Weights of a small encoder-decoder audio transcriber.
Data: 26041 training examples, 50.6 epochs.
Rows from block 5 of the text decoder, named by matrix and row number. Rows with one number belong to one neuron. Each number is 50 + 15 x the weight over the matrix's rms, rounded and kept within 0 to 99. All counts start at 0.
# fc1: MLP up (decoder.blocks.5.mlp.fc1.weight, 768x192), inputs 0-95
# fc2: MLP down (decoder.blocks.5.mlp.fc2.weight, 192x768, transposed), outputs 0-95
fc1.406:21 55 19 56 45 45 77 34 65 71 54 56 35 64 31 28 59 24 93 37 26 77 47 73 64 52 46 32 23 65 42 20 45 59 36 44 81 77 31 36 53 46 54 45 59 60 41 57 47 46 59 36 26 62 59 86 45 10 48 75 30 61 52 28 53 30 46 52 53 59 81 56 76 39 32 31 61 40 29 51 54 45 41 28 50 57 56 47 64 24 65 31 53 50 50 26
fc2.406:36 65 70 27 48 79 39 64 37 73 26 52 69 44 46 36 38 59 40 35 32 39 59 59 36 35 66 35 59 84 63 64 42 49 73 31 35 29 73 67 30 68 54 71 33 24 46 63 59 49 40 54 23 59 25 70 71 45 51 24 66 24 51 45 37 71 29 42 00 78 56 56 79 51 44 81 53 63 57 50 79 50 79 22 33 72 58 45 57 59 72 36 34 29 76 67
fc1.407:60 46 31 41 61 34 58 55 70 48 38 48 52 43 57 56 78 55 63 48 48 59 35 79 52 30 72 53 60 55 57 48 53 52 17 78 23 53 46 60 67 49 31 50 56 52 49 31 61 39 65 59 46 61 44 58 47 46 40 54 51 31 40 59 47 37 74 59 45 52 76 57 61 65 63 61 35 60 23 73 50 42 54 60 79 58 57 55 66 15 73 49 59 63 65 45
fc2.407:60 68 34 52 46 30 38 58 66 48 45 43 69 47 56 52 22 39 53 41 68 36 56 23 43 62 66 49 32 36 57 54 54 46 40 75 53 37 49 59 33 42 47 49 40 53 39 43 62 53 64 65 43 69 57 60 53 46 50 41 62 46 48 55 47 63 48 68 51 68 72 55 28 51 68 59 54 68 57 58 70 21 58 62 65 43 35 46 69 78 84 36 31 58 34 53
fc1.408:09 69 70 48 50 49 34 56 58 52 32 82 94 60 41 29 24 50 67 43 74 43 46 13 38 60 52 45 65 70 58 75 34 48 46 49 50 50 36 48 70 82 71 46 37 44 51 25 48 51 56 60 39 63 32 90 42 70 46 56 54 26 35 35 56 59 53 46 56 44 37 64 44 45 65 49 54 55 46 40 50 74 48 35 50 46 37 41 44 55 52 52 43 45 55 68
fc2.408:42 63 46 65 35 57 57 81 60 68 41 51 15 60 57 47 33 23 24 47 73 65 53 26 32 58 75 45 10 58 35 74 60 41 77 21 69 26 61 46 75 57 65 45 46 43 51 47 09 65 33 60 30 38 42 46 51 53 36 25 42 68 33 66 62 46 38 61 57 65 45 39 76 60 59 43 42 58 44 58 40 46 77 29 59 49 62 39 50 54 57 46 39 38 65 66
fc1.409:43 61 48 55 68 52 56 57 28 44 77 42 70 77 66 63 60 53 72 48 34 35 44 69 63 74 49 40 84 52 69 58 45 40 49 21 79 47 36 54 54 45 56 18 28 40 64 45 41 31 45 76 44 42 28 39 51 48 57 68 37 50 69 38 64 68 74 40 52 47 28 50 45 55 43 41 01 39 43 40 62 51 63 34 50 45 51 56 69 57 35 49 43 41 55 71
fc2.409:33 40 35 34 52 25 69 58 50 56 57 26 61 54 41 49 63 65 09 38 69 45 56 23 77 43 56 27 49 37 56 68 51 46 54 57 10 51 41 55 45 75 44 60 42 63 35 35 40 39 49 63 47 67 18 51 85 41 35 71 48 75 59 84 15 52 48 41 37 68 46 36 48 53 56 50 58 66 47 49 54 46 59 45 34 36 33 65 82 28 28 40 15 47 55 23
fc1.410:43 64 60 50 68 79 22 51 50 45 39 55 72 60 85 62 58 41 54 52 57 54 51 51 54 72 87 38 37 48 60 49 31 61 48 57 45 57 30 53 54 10 67 34 56 64 38 27 33 46 36 65 45 82 48 68 42 13 63 44 78 40 70 34 64 30 55 66 53 48 31 64 40 43 41 64 45 70 40 69 48 65 50 24 75 31 23 51 40 45 88 56 51 25 38 25
fc2.410:24 94 46 63 42 37 28 47 59 62 59 50 48 25 32 58 70 34 39 57 85 36 74 56 48 54 30 47 67 55 30 51 45 42 60 77 72 47 57 59 39 80 41 42 56 41 50 77 47 65 61 60 34 46 74 28 38 58 54 62 41 59 40 38 53 39 51 24 70 33 77 37 53 68 57 59 41 46 49 27 50 65 26 41 66 55 55 24 46 56 40 34 41 69 70 49
fc1.411:58 48 51 22 68 64 60 48 58 36 54 47 33 49 57 31 54 50 38 56 57 45 38 55 32 72 45 42 59 49 71 67 59 29 44 33 33 41 53 80 60 60 50 16 32 22 22 54 21 64 43 65 48 35 54 51 51 51 44 28 58 42 52 02 55 60 33 64 37 45 53 54 42 73 52 36 51 41 34 62 21 58 70 26 68 36 65 76 76 42 51 70 51 44 49 50
fc2.411:58 48 72 66 58 34 59 57 65 66 68 42 78 65 58 52 65 64 71 64 77 54 43 43 49 49 72 41 70 33 47 52 57 25 65 43 37 67 48 50 40 33 53 68 79 41 55 47 47 32 50 37 50 33 20 40 50 41 46 60 57 46 78 11 60 75 35 53 51 38 70 69 45 44 52 46 71 54 29 44 56 56 29 59 48 46 47 52 39 77 39 36 49 56 74 21
fc1.412:29 37 47 51 56 59 54 44 52 46 40 53 45 53 50 33 70 40 61 38 70 25 47 18 58 51 46 61 53 36 51 58 48 55 76 51 38 44 85 48 61 16 42 18 60 75 46 49 33 62 44 46 45 42 58 34 58 55 50 63 36 62 53 36 64 60 72 63 41 41 59 70 57 34 62 68 78 43 70 53 60 45 74 56 53 72 41 32 38 32 70 94 35 37 40 48
fc2.412:55 06 32 55 60 29 40 48 49 50 44 42 48 59 52 56 58 17 63 53 42 46 39 79 35 58 43 47 68 44 47 51 41 67 54 27 46 47 40 49 10 59 27 43 27 25 43 72 75 63 75 79 55 55 25 35 33 60 75 42 72 58 33 58 44 10 56 28 61 84 35 44 64 21 43 63 47 66 59 52 45 44 26 47 48 51 41 39 50 56 62 43 46 65 56 50
fc1.413:63 58 28 66 30 34 39 68 36 30 49 44 54 58 42 28 39 55 40 65 54 41 66 60 48 63 38 60 67 33 40 45 56 19 71 30 21 69 44 73 69 54 69 23 41 24 67 35 67 59 38 55 18 33 37 57 60 49 69 43 54 55 49 52 53 57 67 38 40 59 52 50 43 49 40 67 30 43 45 53 43 45 32 38 65 66 77 58 47 49 32 61 76 73 52 42
fc2.413:43 67 77 49 53 64 47 54 57 72 88 26 48 56 60 34 47 65 27 39 45 55 57 49 45 50 61 33 44 54 31 41 55 28 91 29 37 46 40 56 48 57 36 66 68 54 20 73 05 50 71 86 13 41 51 52 36 32 50 16 35 37 51 65 66 46 42 75 20 77 36 55 78 65 73 57 47 29 45 41 57 59 51 42 38 55 28 40 48 42 60 44 35 31 47 52
fc1.414:41 57 10 45 71 39 54 32 42 48 45 76 39 60 35 61 42 38 55 48 48 42 49 50 32 45 56 43 65 68 48 47 41 35 59 50 81 50 71 23 48 65 53 74 69 44 48 69 43 43 42 37 53 20 36 24 47 62 65 35 35 45 60 62 56 46 45 63 44 63 30 39 60 67 31 32 74 52 72 39 36 51 62 51 18 60 72 51 51 44 50 38 40 37 35 51
fc2.414:40 52 47 59 51 10 33 43 51 53 62 54 42 43 59 30 54 27 57 54 72 58 49 57 68 43 53 85 54 31 37 24 30 50 24 58 21 21 53 75 58 43 78 36 47 43 72 65 50 59 58 87 91 31 43 53 51 40 57 56 42 56 50 25 52 61 47 92 72 73 53 43 51 39 44 58 43 75 72 60 65 26 93 30 57 61 64 47 31 77 66 71 38 49 51 50
fc1.415:58 46 50 60 22 48 58 54 57 35 39 38 51 60 35 00 75 41 28 45 35 65 39 53 39 61 23 57 25 52 45 45 57 45 69 48 85 52 53 68 37 32 34 35 49 47 39 44 47 49 67 55 32 35 51 54 53 34 42 52 50 31 46 36 34 18 42 50 41 55 77 54 51 47 43 33 95 30 69 51 64 98 42 26 21 48 67 67 56 51 59 55 31 35 37 56
fc2.415:89 49 44 70 62 43 31 53 53 43 49 49 86 58 48 56 57 55 65 13 41 48 43 33 33 35 65 35 49 31 70 79 54 34 80 36 61 68 52 50 58 55 65 48 49 45 47 96 35 57 50 45 62 46 51 37 74 58 60 46 54 51 48 47 59 46 42 83 46 83 15 40 76 81 42 44 71 70 47 82 54 34 36 46 36 23 42 37 52 63 48 95 53 61 54 36
fc1.416:26 55 56 27 75 16 39 59 51 30 31 33 41 40 41 38 74 46 44 41 82 23 55 62 55 63 59 58 69 64 58 56 54 38 50 36 55 69 21 31 64 84 63 68 64 47 42 49 59 53 26 54 66 28 41 45 45 24 64 44 25 54 58 59 65 42 82 55 69 53 48 52 47 49 67 71 49 61 64 66 49 48 38 41 62 62 42 72 43 64 35 42 78 21 66 28
fc2.416:85 38 45 36 29 64 54 56 71 35 43 66 70 48 53 62 25 46 48 58 57 51 39 32 71 53 62 31 67 83 47 68 45 60 68 56 72 35 57 78 63 54 51 66 28 14 43 32 83 42 84 60 44 64 28 33 41 54 45 47 33 43 53 34 41 59 47 58 55 58 41 39 45 58 60 32 31 69 42 27 55 75 43 51 79 65 41 13 37 60 52 25 63 40 58 19
fc1.417:31 71 41 46 84 43 41 37 27 29 34 61 49 70 38 50 36 62 41 55 50 40 22 77 49 58 50 46 44 53 49 57 37 28 59 53 04 55 52 59 45 41 42 33 54 56 63 55 65 64 58 99 53 41 62 75 49 45 50 60 40 47 63 54 42 39 58 32 28 29 53 91 46 49 43 41 33 40 74 36 52 43 70 47 41 24 55 75 45 59 36 53 76 55 22 51
fc2.417:37 63 38 37 59 49 52 57 49 74 30 47 68 31 47 54 56 41 50 92 27 03 66 44 58 66 71 30 42 40 65 40 32 74 78 39 51 51 58 34 22 66 66 28 51 54 43 41 71 59 40 11 38 66 51 37 43 63 55 45 43 38 42 73 87 49 49 47 45 56 45 55 47 25 26 37 43 67 61 72 55 33 61 38 68 69 52 32 08 59 62 55 65 41 42 83
fc1.418:62 24 66 60 58 62 21 41 27 63 57 31 67 48 13 53 52 69 39 60 55 48 32 38 33 40 60 69 49 35 29 39 41 50 63 50 33 43 70 72 37 48 63 39 66 52 29 65 13 60 67 30 60 40 53 70 52 22 50 69 35 62 21 55 65 34 70 60 55 34 57 48 60 45 50 24 56 89 71 56 39 62 66 40 47 45 61 62 70 51 57 46 43 61 63 60
fc2.418:54 33 54 39 30 43 68 47 50 72 57 58 70 48 66 40 66 38 49 38 34 38 70 43 34 50 56 38 66 32 24 61 53 51 29 51 76 39 33 51 48 47 37 55 69 53 52 51 48 28 41 77 34 42 39 42 47 91 53 08 67 36 72 47 40 62 67 48 47 59 51 62 84 67 40 95 57 30 62 49 50 65 59 44 64 32 27 00 32 55 62 60 41 53 57 61
fc1.419:66 75 61 58 66 44 58 53 43 47 53 36 64 81 09 41 59 42 73 40 27 45 62 40 32 75 32 47 70 71 33 32 44 52 42 54 55 78 69 39 47 51 38 41 38 31 68 35 66 35 46 60 58 25 55 53 55 24 44 37 47 59 52 50 52 53 58 43 42 43 68 24 24 60 67 62 43 39 50 55 55 31 65 50 55 28 45 33 27 51 41 44 47 45 88 71
fc2.419:43 09 65 64 72 48 00 56 28 39 27 24 53 69 44 34 43 54 42 35 94 56 81 37 59 54 54 39 41 35 41 56 58 41 59 37 39 52 44 39 57 70 23 35 99 43 41 51 64 51 42 51 15 68 34 53 55 67 57 44 55 34 47 63 35 31 52 42 49 39 50 36 50 45 56 62 45 54 44 48 50 27 75 56 49 25 52 43 32 69 37 67 37 54 33 52
fc1.420:55 66 45 51 61 38 65 43 55 50 44 44 72 45 58 32 52 64 85 73 57 40 72 56 53 53 66 52 29 49 80 49 33 42 39 39 63 55 42 50 47 74 45 38 54 61 54 49 53 24 67 29 56 28 37 78 31 70 29 35 51 35 43 36 56 68 35 51 47 64 70 39 60 40 60 55 30 57 50 26 40 44 72 27 38 44 61 46 33 71 66 55 20 37 72 59
fc2.420:61 41 29 52 60 67 64 52 30 24 40 40 30 50 60 36 46 57 67 56 49 60 19 42 71 58 55 50 26 54 41 55 45 59 64 45 24 62 58 40 55 48 55 54 57 75 55 27 50 59 57 73 56 39 68 35 63 35 43 50 25 35 67 45 47 75 45 34 20 41 52 55 31 39 37 67 42 71 34 22 50 45 42 60 57 42 39 63 40 59 25 59 48 47 77 47
fc1.421:58 33 53 39 52 47 46 34 53 18 52 32 46 49 23 55 50 48 39 81 53 43 54 33 53 41 64 32 62 57 36 62 64 46 44 57 35 31 50 54 49 32 53 36 49 37 62 48 52 74 28 43 66 51 49 28 59 44 43 38 45 57 51 52 27 44 41 56 45 79 36 45 37 53 61 30 50 42 65 44 57 74 73 43 19 34 56 63 63 36 36 54 51 51 38 42
fc2.421:60 43 24 47 64 44 78 33 50 50 80 59 69 47 24 47 27 48 42 48 44 43 60 52 53 41 49 57 52 59 45 39 53 71 54 46 48 42 25 28 52 82 61 44 18 62 70 26 65 63 84 58 58 51 38 38 35 48 55 46 43 64 33 39 62 63 35 34 61 80 56 47 43 69 26 40 54 32 61 52 41 59 32 35 47 41 56 70 32 44 51 47 57 61 55 39
fc1.422:46 36 47 54 47 25 45 45 87 52 45 27 23 57 47 53 58 58 59 49 81 57 62 48 44 35 44 32 47 33 30 60 61 49 57 65 54 34 33 51 56 37 17 66 22 63 53 69 46 34 49 68 64 47 49 38 37 56 66 46 59 47 46 69 42 52 36 56 75 57 57 15 44 38 50 50 53 61 53 63 50 53 52 18 45 19 49 24 18 46 51 54 53 80 48 62
fc2.422:43 59 41 41 54 50 65 62 65 38 42 64 53 49 36 46 55 70 65 49 41 27 16 51 54 50 40 27 85 55 48 56 58 50 66 35 60 53 41 62 45 36 45 59 55 68 68 32 66 42 12 55 84 53 35 56 72 42 51 34 38 43 63 68 48 42 51 46 50 55 54 61 45 68 74 54 45 90 18 54 56 24 48 51 37 56 48 27 38 43 56 69 64 64 57 40
fc1.423:34 50 21 44 53 43 31 65 44 30 26 50 48 36 83 39 33 18 40 53 51 56 62 48 48 59 75 41 21 43 45 64 36 77 37 40 45 20 53 21 55 21 36 70 28 66 24 67 33 36 37 29 46 43 56 50 57 37 45 56 75 50 57 51 82 15 39 31 53 63 50 65 32 66 71 44 44 19 41 47 71 59 43 45 46 34 64 43 41 55 61 35 41 53 45 30
fc2.423:19 52 40 57 53 60 73 55 31 71 54 56 65 60 25 61 64 68 62 35 45 19 32 88 79 66 51 59 87 76 46 70 63 53 58 58 33 29 42 45 46 61 57 80 31 40 57 42 24 56 44 70 42 68 54 68 75 37 50 51 25 31 63 44 68 51 79 48 76 52 53 54 35 57 40 66 42 72 62 46 68 47 52 58 11 85 56 43 62 91 52 26 61 58 65 39
fc1.424:64 51 52 59 65 65 47 42 29 40 48 49 44 51 50 37 71 49 43 43 59 32 31 69 73 59 42 48 26 60 37 82 62 50 63 43 39 43 55 43 36 52 52 40 62 66 74 25 38 57 42 55 45 68 43 66 44 33 27 46 23 59 20 30 44 79 64 56 28 41 40 50 56 43 59 53 34 39 42 63 55 65 53 37 23 40 49 45 68 48 55 42 82 53 42 46
fc2.424:53 60 65 56 58 67 39 49 53 42 76 47 45 33 37 42 50 46 55 34 58 62 80 33 46 46 82 19 47 47 28 54 69 67 32 50 58 49 61 37 35 47 58 46 31 76 43 48 58 26 69 68 57 62 44 46 61 33 42 49 34 56 31 45 63 36 47 61 23 61 55 48 60 44 44 50 47 52 50 29 46 40 46 45 77 30 63 64 36 46 58 26 43 64 58 43
fc1.425:39 40 48 73 59 48 49 64 67 63 73 53 24 50 79 35 49 45 64 55 39 57 49 54 37 60 34 43 58 64 51 53 34 43 57 53 43 46 30 51 47 38 51 33 24 42 81 29 34 28 53 21 54 63 42 51 66 49 55 42 78 41 48 34 08 65 61 51 57 11 29 62 45 72 84 29 54 19 29 33 56 65 51 67 39 49 40 98 37 58 59 59 43 37 42 41
fc2.425:62 56 68 20 32 45 53 76 33 55 58 42 31 79 42 71 59 72 52 25 66 56 36 15 55 48 36 42 53 34 50 44 48 48 50 49 25 35 65 60 19 32 29 54 46 98 25 77 54 53 68 45 57 52 36 40 72 43 46 30 85 37 42 82 55 35 52 29 37 43 18 55 50 78 34 25 32 40 28 69 75 41 39 62 59 65 62 48 53 76 03 55 53 44 64 67
fc1.426:23 36 47 50 53 51 56 55 48 56 54 72 39 29 62 58 64 46 74 41 41 44 50 30 37 55 62 57 52 47 47 40 34 64 38 52 58 44 33 47 56 70 32 49 45 77 46 44 52 29 45 21 61 96 50 48 63 53 51 72 44 46 43 36 46 81 64 32 68 48 48 39 43 44 43 34 51 75 49 64 62 58 82 48 65 28 61 36 65 41 58 38 69 64 54 41
fc2.426:50 52 45 60 35 47 34 51 40 56 30 27 82 50 43 37 64 43 62 47 59 33 50 36 27 27 49 21 47 45 37 56 36 52 39 46 64 55 41 49 55 32 38 55 40 41 52 46 47 39 79 58 51 32 49 43 41 67 66 62 60 58 59 53 51 60 48 29 37 42 61 31 57 49 44 53 59 21 80 44 58 78 65 52 48 24 46 23 33 58 63 62 65 47 41 33
fc1.427:63 42 30 35 36 55 47 48 27 55 39 24 52 54 81 28 61 10 77 65 82 67 37 71 67 66 47 54 37 32 59 75 45 57 58 32 36 12 87 59 30 39 34 40 42 52 41 23 71 63 30 63 41 51 43 69 24 31 68 48 56 44 47 46 76 44 39 65 68 46 55 55 54 51 59 56 50 60 61 48 78 72 43 40 30 60 25 43 43 48 37 38 53 30 49 45
fc2.427:56 54 46 58 47 40 63 34 54 53 22 24 47 31 25 58 46 59 46 42 25 46 66 46 40 49 52 37 48 63 29 60 28 75 67 55 49 60 46 37 30 42 56 53 58 54 53 48 37 58 53 38 46 52 39 47 45 52 43 42 41 77 37 57 11 44 58 65 39 60 46 33 59 70 58 54 56 74 48 24 81 85 52 52 53 43 43 66 51 62 48 46 42 34 42 48
fc1.428:43 65 53 67 45 53 52 65 49 32 53 82 48 41 30 32 83 73 51 42 32 35 40 58 24 51 49 64 52 38 26 37 23 60 36 47 83 27 44 32 25 50 40 30 75 21 43 75 70 59 55 47 48 69 54 34 36 51 65 53 52 45 66 45 77 72 44 67 80 61 17 27 69 68 77 19 57 53 54 71 34 35 44 56 67 63 55 31 22 71 49 75 51 61 72 41
fc2.428:30 59 58 28 41 38 18 57 32 36 72 59 10 46 52 51 54 55 58 56 64 54 48 47 38 22 54 72 72 21 56 35 65 79 21 46 47 49 64 40 18 48 43 49 53 31 59 44 53 55 30 61 25 55 54 49 45 36 61 48 53 64 72 29 37 53 71 38 89 55 58 69 50 40 51 38 62 39 44 49 92 44 56 45 33 36 40 29 32 36 85 52 66 32 54 44
fc1.429:46 40 49 26 68 52 52 68 21 48 51 58 25 57 40 62 34 33 37 81 53 44 52 54 46 32 70 35 68 45 49 61 79 48 40 36 41 46 54 58 47 68 59 64 56 44 36 85 56 64 35 27 66 80 62 60 84 14 50 33 60 70 55 28 75 51 65 53 58 53 58 57 45 51 58 34 85 43 70 70 44 30 48 71 59 51 57 28 42 49 69 65 58 69 30 34
fc2.429:69 43 53 46 70 39 79 57 32 42 65 60 39 38 47 41 74 42 68 34 36 43 66 31 76 93 30 56 41 47 70 38 55 57 42 32 67 34 43 72 49 41 50 87 74 39 51 69 37 26 46 37 36 38 45 62 43 51 63 56 43 62 43 53 44 51 41 30 55 08 52 36 60 49 58 44 72 51 51 54 22 52 69 47 62 27 19 54 48 57 40 56 37 56 64 45
fc1.430:28 56 37 68 61 30 48 93 41 48 60 54 40 50 64 33 05 27 64 64 44 82 72 90 47 35 56 44 62 40 21 45 40 39 52 44 45 42 49 49 54 57 82 55 71 44 70 55 60 48 40 61 34 38 59 45 24 54 32 48 45 65 44 54 59 44 45 32 73 58 67 45 51 56 48 41 27 58 25 40 34 36 48 39 49 65 23 34 43 40 57 60 67 25 44 63
fc2.430:46 40 48 85 58 44 78 51 45 40 66 40 09 26 37 46 33 22 53 37 28 36 31 61 63 46 43 53 71 50 66 34 66 33 47 35 51 62 41 37 30 58 48 44 71 48 67 49 39 40 73 52 34 79 35 57 64 55 59 32 46 52 44 57 74 39 64 41 86 73 32 47 34 50 42 73 29 69 42 27 49 42 58 32 21 48 46 50 44 43 56 39 33 49 42 36
fc1.431:31 49 62 49 59 55 37 52 50 39 43 38 39 53 46 33 54 66 60 46 50 54 38 48 45 12 50 44 43 39 59 60 37 35 81 46 46 59 40 51 66 57 59 37 71 41 77 22 77 67 23 56 42 40 49 35 72 56 38 51 44 48 48 34 38 79 67 25 47 60 48 45 53 66 61 52 47 51 60 78 62 50 54 44 00 60 46 38 47 37 25 62 61 44 44 41
fc2.431:43 55 72 35 10 30 69 32 96 42 28 36 63 37 42 66 41 38 51 67 48 68 40 37 21 68 60 60 60 60 42 39 66 33 76 55 61 37 59 66 56 72 53 58 36 68 49 68 51 51 57 40 66 40 64 69 38 35 57 57 60 36 38 37 54 49 40 55 57 37 45 51 52 41 62 55 56 54 49 31 47 37 12 31 63 47 58 39 85 50 35 70 69 77 42 50
fc1.432:62 61 41 64 63 50 42 22 21 55 49 63 39 70 12 84 45 62 45 44 43 32 47 59 28 31 51 50 63 62 70 68 50 49 49 52 48 31 61 63 54 25 72 49 10 25 36 62 56 35 64 77 44 40 47 56 74 55 47 61 62 44 39 38 50 60 73 60 30 59 46 32 32 38 30 53 31 29 64 51 41 48 79 36 79 30 48 67 63 65 47 54 53 39 46 38
fc2.432:27 57 58 37 51 31 45 68 48 62 30 42 68 43 55 34 61 64 68 38 41 52 31 40 10 47 45 57 43 50 36 52 31 58 72 51 54 63 53 65 47 58 51 37 41 71 68 34 52 57 60 60 26 39 58 27 54 62 55 54 67 41 32 80 48 50 07 64 74 54 54 41 37 42 50 68 51 68 50 49 73 46 60 58 77 29 49 47 64 59 32 44 31 50 44 31
fc1.433:55 49 16 32 28 86 65 53 57 50 38 56 50 46 55 58 41 32 47 51 66 24 49 49 24 42 60 36 42 56 50 31 37 71 66 42 43 57 40 56 62 36 26 40 48 49 59 53 57 66 72 40 50 47 54 69 47 55 43 40 55 52 71 25 51 37 64 48 72 32 26 43 31 37 47 40 49 50 52 62 31 53 70 26 53 71 55 56 52 68 53 61 51 71 47 49
fc2.433:39 51 26 59 67 24 36 65 46 32 64 52 60 50 79 51 75 20 44 67 82 55 72 52 45 32 49 51 48 32 54 45 47 48 39 58 76 65 78 38 91 36 50 31 30 36 39 60 68 60 34 66 48 49 51 44 47 30 31 56 46 41 53 37 45 41 60 58 51 48 31 64 31 46 69 45 42 36 17 43 62 45 46 57 45 67 29 55 52 47 51 50 44 43 27 67
fc1.434:50 40 76 57 46 48 79 77 40 44 54 47 68 67 12 52 64 53 22 50 31 51 42 75 42 42 41 44 61 37 32 36 43 27 44 62 65 66 15 49 46 35 55 63 41 67 45 34 50 44 26 50 64 48 31 87 53 41 37 31 44 53 50 58 53 41 67 27 11 62 37 51 47 59 52 71 54 74 46 46 62 39 63 21 50 47 45 28 45 59 44 51 67 49 52 75
fc2.434:33 53 46 19 51 42 56 33 76 50 58 24 54 60 54 71 17 41 25 35 72 49 49 43 85 48 58 67 44 26 57 38 52 56 53 44 31 31 40 45 49 77 53 69 59 66 54 45 42 43 62 51 41 76 46 37 51 67 56 72 31 36 40 50 64 37 30 33 51 70 53 45 52 44 40 44 48 55 51 34 39 26 34 48 59 77 38 29 71 45 20 44 29 34 49 73
fc1.435:32 42 38 21 55 44 30 41 48 55 50 33 29 31 56 48 38 46 58 72 58 65 43 48 54 48 53 40 47 42 48 35 69 33 55 75 37 56 18 45 31 55 39 82 63 74 66 78 61 37 51 34 59 62 59 55 27 51 50 50 39 32 50 42 70 59 36 49 66 82 28 21 29 42 53 40 75 31 59 54 68 25 39 38 28 51 61 27 38 62 65 44 57 62 68 44
fc2.435:56 45 45 48 70 54 40 50 53 36 57 54 50 57 59 50 55 51 21 38 33 28 65 45 54 73 47 34 46 61 57 62 15 44 43 26 25 58 51 74 63 54 62 62 50 45 49 27 38 53 36 36 50 39 40 63 50 57 53 48 38 48 33 38 37 49 63 56 42 52 28 32 79 51 60 61 46 63 51 63 58 85 69 60 43 39 50 70 45 41 29 44 41 50 42 32
fc1.436:45 57 34 81 39 49 39 53 41 25 49 36 50 61 63 32 39 44 59 58 39 32 47 55 69 12 29 61 45 37 36 33 58 48 56 76 42 35 42 52 74 42 65 50 41 55 63 63 62 49 70 43 36 54 40 68 47 44 09 52 46 41 41 41 75 28 51 57 52 54 33 27 34 43 05 60 31 36 56 54 52 65 53 37 47 36 34 39 54 70 32 54 37 55 44 58
fc2.436:36 45 56 61 27 61 52 44 78 58 36 51 40 45 30 54 40 59 56 58 39 68 48 70 55 31 39 70 55 57 30 40 42 39 38 30 56 55 33 53 68 36 41 33 55 42 50 53 52 80 70 37 36 57 62 45 20 31 40 69 67 71 29 28 41 19 50 61 61 49 75 13 39 55 40 29 78 65 55 55 61 40 51 73 36 41 21 48 39 52 72 47 53 67 50 37
fc1.437:23 55 49 32 32 63 82 52 49 56 30 50 52 56 53 58 65 66 62 57 59 45 54 57 47 36 44 45 47 52 50 55 64 55 37 55 52 40 38 56 37 64 34 11 65 76 87 63 45 65 78 61 63 45 16 51 34 19 51 49 44 72 25 47 77 63 17 56 73 56 36 35 46 44 63 40 28 46 44 74 57 58 10 57 30 38 42 67 28 68 39 69 45 31 52 53
fc2.437:54 63 60 95 75 60 33 66 78 23 31 45 54 39 31 69 38 39 57 23 38 49 67 45 41 58 74 65 43 42 50 37 32 42 76 78 79 65 50 33 39 64 70 85 49 31 57 32 63 40 21 40 38 30 46 43 44 43 53 20 54 45 39 69 20 45 67 44 53 50 62 58 56 27 66 37 49 65 39 13 47 63 83 62 42 37 51 41 41 77 51 28 43 46 50 37
fc1.438:67 54 24 31 42 25 39 56 38 43 41 52 67 45 40 21 57 44 47 62 35 50 59 32 32 27 57 13 57 25 63 63 50 44 44 59 50 33 23 41 51 72 52 38 72 37 51 73 47 38 73 52 40 68 66 43 25 55 74 68 42 38 39 64 67 21 42 82 38 56 51 54 70 52 66 27 33 62 26 50 74 35 62 48 66 70 52 37 50 42 16 57 57 39 57 56
fc2.438:50 53 45 67 62 52 35 81 24 22 63 68 69 47 40 42 65 65 78 18 41 63 46 53 68 29 53 42 58 57 36 51 55 38 31 60 73 57 70 55 57 61 56 77 35 29 44 47 53 35 25 42 62 40 42 42 65 28 69 86 80 39 40 64 57 85 75 39 44 40 66 44 46 55 46 43 41 52 61 55 76 54 64 31 46 63 64 43 21 21 41 55 55 35 35 31
fc1.439:47 37 43 50 49 73 45 49 46 79 32 57 36 56 60 47 50 46 66 47 44 61 57 64 54 46 52 39 65 59 48 53 38 65 52 65 72 78 52 33 71 45 56 56 57 41 30 27 49 69 31 51 54 51 56 77 61 45 40 27 80 73 48 53 46 65 47 41 45 30 22 47 49 38 61 54 39 54 73 77 67 68 44 37 44 62 38 09 38 50 58 74 40 28 35 51
fc2.439:42 44 60 78 53 58 51 45 62 61 32 38 51 88 36 34 73 28 34 38 64 53 46 71 42 47 61 47 34 63 40 52 40 57 55 64 08 30 53 73 44 40 43 47 50 53 45 61 68 67 71 55 52 43 49 44 26 59 47 60 60 74 33 77 73 43 33 11 63 54 42 51 47 39 36 43 56 61 70 04 60 45 48 41 53 39 31 46 30 73 58 69 59 67 25 53
fc1.440:41 87 54 41 60 16 38 32 70 72 63 48 63 46 62 42 23 48 58 55 55 67 54 45 62 45 42 40 79 14 61 57 67 32 45 54 48 79 48 35 44 33 52 33 23 44 58 45 50 21 39 20 29 34 45 57 40 66 61 35 50 49 62 43 56 54 54 56 59 67 50 60 44 55 33 62 66 52 60 73 24 48 60 35 51 43 36 24 35 84 52 39 43 51 43 48
fc2.440:40 48 35 63 39 65 50 48 42 49 22 45 41 51 56 42 71 69 52 29 60 35 48 51 54 71 48 43 52 42 43 39 61 48 75 47 36 25 50 23 62 40 36 62 64 46 59 47 77 58 26 73 65 58 57 83 61 57 57 84 45 43 42 56 41 57 43 44 39 65 69 79 17 77 20 49 64 26 21 60 69 49 25 56 67 41 19 27 82 58 21 39 77 42 48 49
fc1.441:61 61 77 54 04 57 46 49 29 53 41 64 34 31 36 58 54 44 61 74 19 60 79 57 22 66 39 43 37 56 29 94 36 68 33 49 38 47 40 42 52 41 65 45 72 51 61 34 44 29 82 61 43 31 53 68 29 45 40 41 63 35 45 58 69 63 83 61 26 51 30 56 43 50 51 74 49 30 53 40 41 34 46 37 62 57 84 52 29 48 42 60 44 40 28 60
fc2.441:49 60 64 40 84 46 71 54 62 67 43 50 62 73 39 76 38 34 47 88 16 43 56 65 38 52 64 61 25 50 56 49 58 54 51 48 60 36 68 53 45 60 62 52 54 64 66 58 53 80 60 26 49 46 64 43 66 41 69 48 46 37 89 41 50 64 47 67 39 38 58 93 25 79 66 63 53 57 51 27 21 50 46 65 76 58 45 50 61 46 55 48 54 50 34 44